Weights of a small model that answers yes/no questions on an image's attributes.
Model: encoder arch convmixer, encoder activation celu, encoder widths [256].
Training: muon at rate 0.017, batches of 512.
Rows from block 6 of the image encoder of a small model that answers yes/no questions on an image's attributes, named by matrix and row number. Each number is 128 + 24 x the weight over its row's rms, rounded and kept within 0 to 255. All counts start at 0. Numbers have three digits each.
After each channel's rows are labels from the 100 images, of 14848, where the channel reaches its highest value: "patch colour" is the nearest of a few named colours to the mean colour under the peak. Only what is clearly more common there than usual is listed. The data: procedural textures in two colours, tilted and lit. In brackets: how many of the 100.
# pw: pointwise conv (encoder.blocks.6.pw.weight, 256x256x1x1), inputs 129-171

pw.137:174117173152120124133107132143100139175109123159144157087118095070091100136129111133139153115158130081120149094127099128143106130
patch colour: blue (26)

pw.15:171075177137099119132129108128137148136139127132127124141112149117123095099112129152111098115151123202117112114113138146109151139
patch colour: purple (33); blue (27)

pw.197:140131169142119144097141112125099161154153140130096122158143127080159121126154105166129148152120093135102139111098121118121114117
patch colour: red (38)

pw.136:142116094143163111150144155116085111109114109113132154159119088114102119095139135085118068122094130124141112106119137114153102157
patch colour: pink (26)

pw.242:134099146133081131105125113130105115154077105083172102103136108092105089149027126145114167118168104134154122098135105133123111135
patch colour: grey (44); pink (29)

pw.90:135156085118133118130164139141125149106160145136155138147103120167152157164091130118142121162146099125115135144139162135139143117
patch colour: yellow (27)

pw.208:141142140080172155108132147142151153104130153141111123107128136122134134160133087157092115121126097127141119106150144174141154121
patch colour: yellow (28)

pw.185:113169115146091151103115135174142123146132167132134105151125115174129126144115116156138147137147103073146141112142095140072114094
patch colour: brown (39)

pw.106:091127113138135141123102105096154104139122128129136117114126145142139133127080103120115164106130143120123088129119155186138168124
patch colour: green (55)

pw.114:126135122148107135139104126080094120119153087152140137102158124096136101143148137127138152142126093152154096142162170156120127167
patch colour: pink (44); red (28)

pw.47:117094135135126123129151128131110180129141143130107137125163110145141073115155129125116131118104126115106114127151142154101111145
patch colour: green (48)

pw.86:119128135116124105152136117115114136114122124106142127114118148101081127117109141151126107134126124143128153134154147159112131154
patch colour: blue (37); black (29)

pw.24:135116148156140135166112138103101123098137089136167098107132131141120145135097145189140130132106128142087113114135097157169143099
patch colour: red (30)

pw.120:086125155126112129108117156133175121174105120134107101135126142106129134076130136160128134096110103144132134164125162148122153153
patch colour: orange (26)

pw.88:132139081166133115102139156138132109138109105105159157127108156154136147138183162163098138102186096135107119119217106137126135123
patch colour: orange (37); red (33)

pw.9:133142129143160138148120113140146097109092123123134109139091120094092111172118113083093122093146123155102117146123142084151117115
patch colour: yellow (29)

pw.247:137076157117098145101119130131163166151097131120161116136086124135127133154126092120142141112133157125094098114146170115133126148
patch colour: green (30); yellow (25)

pw.62:135097122170138071108121100085107108078126152167148117117078122127118167111170194166125126151151103134135107110161083142143083109
patch colour: orange (52); red (38)

pw.85:167175179118173103137075123130128138100163130131104123096113072139148148156095164177151153165125122128107138140139138091098099153
patch colour: purple (45); red (32)

pw.251:110151104118154107082135116135106169082142152133118155147110111111107106151092165119148137103182141114133122114155144108165118160
patch colour: grey (45)

pw.105:125149121098149133088126157122118121125140117134164142144126156125113132121081129125172106118131121141150148125165122170119176107
patch colour: black (38)

pw.226:127143144126122149098140138091139124144114094158100123151098148101119108146123103129161142145108099145148130096172156179126118106
patch colour: purple (34); red (32)

pw.223:115156126149143134090125102147154149118127173134165124094145122147095121112143115156117105161094149169099136145102108158100109161
patch colour: brown (49)

pw.129:149136119112128125165099127125132163135140102156091133122139107145095154127184106143105105101150141088131134126196115180123177118
patch colour: pink (46); purple (28)

pw.139:089077132105096132078174134124129130095122138096172109125152153117128103107134141147153129155104138108091107129116105145168154123
patch colour: green (25)

pw.149:141119122140086125113178125094112142111083153152144116123121158133090131130111164142122110134148143155137099098209161122135121140
patch colour: pink (45); red (26)

pw.76:099101090105072149130120134118121133148131116165110151094131109133126096105119090115167126122133087136078158104141159110129159154
patch colour: red (40); purple (29)

pw.31:121137105110142106141156137134143158136158114132139116163122102111145071138154107144114112121138116124133139101138096143090064119
patch colour: green (46)

pw.72:133107134144093147103116138081133137114131148098127111134089157120080126179097132095109134117145100130134118096129155124143139123
patch colour: yellow (27); pink (26)

pw.3:167092080106126142124147104109086100132163120110121086080146120107146091133120188103129145124102142105132091129119143136151185158
patch colour: green (29)

pw.224:114121156152144127170120131165152104127170150116118134147116102155102128141138123090141097106140127127142137110088188112087122158
patch colour: pink (27)

pw.110:115154130120165142136109114165120115123151143161123122116117181097125173118108161095093112164126111128206121112119170117106135120
patch colour: grey (41); yellow (25)

pw.152:126133140151139135161097146121110159149127115117088142094109151101114138150156134206166128151125099117137175129147150147113113116
patch colour: purple (31)

pw.166:110085143103121133103106142116179131161143157124114097105138140122156155166143102150125123092159124114123105109128176139151099197
patch colour: grey (41); green (35)

pw.236:117184118154126121104090151149118145116117162161104110134144124137144112104157131157142126179093098111127155135183184078142098145
patch colour: red (48)

pw.74:090146137142090160125170114136112104098136104128133136085109160125118110118146125134105124145146122150130146147208099122136159099
patch colour: orange (51)

pw.135:167121127109121113126131130151123113153084172100087104130083116145132132179146130126147108112102109166144137106105138114171170132
patch colour: grey (43)

pw.188:100129094140139064107149142130148162159112123086138132120093158119133134119140084107166134124089149131129119151173135130121156124
patch colour: blue (35)

pw.60:137132094142138167152122161118116117125175158114129145121154080182140137138104115144156128168081112153152089124121128165119130125
patch colour: grey (46)

pw.132:097113140153119119154059131140147139113116168145168134162135162106184117131122140125134120115165096183144106101214168120132177117
patch colour: orange (30)

pw.13:103105159110096160146136131133131108085136129100148119121137160098109146130109128047127112102154126099154088144147118146145140096
patch colour: pink (51); orange (28)

pw.112:149163128102169118106105162130094160103089128135158089144130175107102154128117143082122139123141093163110136104178101120119132117
patch colour: orange (55)

pw.187:171158132099154138117098157114110145137153136152162135141129131138123118136121059199137097118111131121123129071140129131168157150
patch colour: green (28)

pw.59:128130128129114122124142125109154152116120139135202135112127122120121111109112110115155142121103103146130114084159156131127113160
patch colour: grey (45)

pw.71:097151132142122113102125105145124129153122117153137137151127124133144130160098114099091146151151135095142118091114129076151164101
patch colour: brown (43)

pw.53:146122105123152125108120093150095084142131108099154091131151136134090142126118119158127114118114184176107165126130101138112124120
patch colour: pink (43); red (30)

pw.29:156118109123129124135126127143131116146098152142131123171181100112121108151147121142104166143109123129119126108117161161138125110
patch colour: red (37); orange (33)

pw.67:166091150078164120136160129100142127128087135114136172125148139113126128144126125133141135133133139126122159080173114125168155126
patch colour: pink (25)

pw.128:166093151103119111121138117134134124107100181106149128109133134116109093128081105196124106127128173066153151073084098129102145139
patch colour: pink (31); red (27)

pw.217:114126158148123079134130103146141126149173128088115140140064118116127136116153120153113158112165118124122112110117169113128116152
patch colour: blue (47)

pw.30:134107120130137116125103123092148126118125143135205113141115130176109124139116149199131132121112171097136133089168119103095123113
patch colour: pink (30)

pw.19:159109131172153119112133107134157152130125150147082146136126135120152100154102098092164115131119183114150111092110149128125103107
patch colour: pink (62)

pw.201:153124118136138129131121121117157109131118135135126136148136127147110132133157103202093126119133138140123111125096162129154108118
patch colour: blue (43); black (35)

pw.100:116127140138160124124131180137191162103155148112110122126138138115108111134117124186143129109106120109132129144120163113126098142
patch colour: green (32)

pw.142:148123154123096138126103151139175152120104130140153118147104134107173090128140117122126152154153127154114146176104128153141120104
patch colour: green (29); blue (26)

pw.233:131159133109104137132099124122133159175101111119114141158116133144125129113111112087187111103124126116164121143156129169141133095
patch colour: pink (52)

pw.36:154112131154189102137182122132131135154121114151118146105115103151140141105138120105148087087100109160113111120078227144124128106
patch colour: purple (30)

pw.61:064121143123131101099122150089156086134147101096114168120161118133173170089187115193112144166113099135129118172117135096143166111
patch colour: blue (36); cyan (29)

pw.116:164122102174130143130157113121096145120097145166104132088112126145120155154211116168146148100143120095134138096145079179149132154
patch colour: orange (28); red (27)

pw.190:143101105116150140090128105134106149121116136171147113114150158106124133104155119136150096104124116112123141140139141160149189157
patch colour: pink (45); purple (40)

pw.213:110112103158092140106105109095127115138110114157099123110091134153139186133131161115128149147115131109076136131107186120090126140
patch colour: green (36)

pw.151:100129125105149108164108120114137172144137094097113111158131134133117142129128133119093167103122136098140107132137118164085119110
patch colour: blue (45)

pw.119:144157113148134174145084139134182112147091199127113146115151121138107165184151121099128119121074137107133125075124146164093136145
patch colour: pink (25)

pw.160:132088102151135166125116113143096091102107149169140109098147121149110137107112126086077118137148132132121099147124158162123136130
patch colour: green (31)

pw.22:105164093192130133170132150137106110124145131165113161122135145119169148089125145215110122128118150127100140090121153139137092144
patch colour: red (32)

pw.157:096139112136129151125162123155112124153157143120079152128133144141129119154139137116147138130125123143123156124102136166113136128
patch colour: grey (42)

pw.77:155181147105179126154109125155165123150165123196131125123134197127134093099152153129151143131140111092142125107159103136130158125
patch colour: red (31)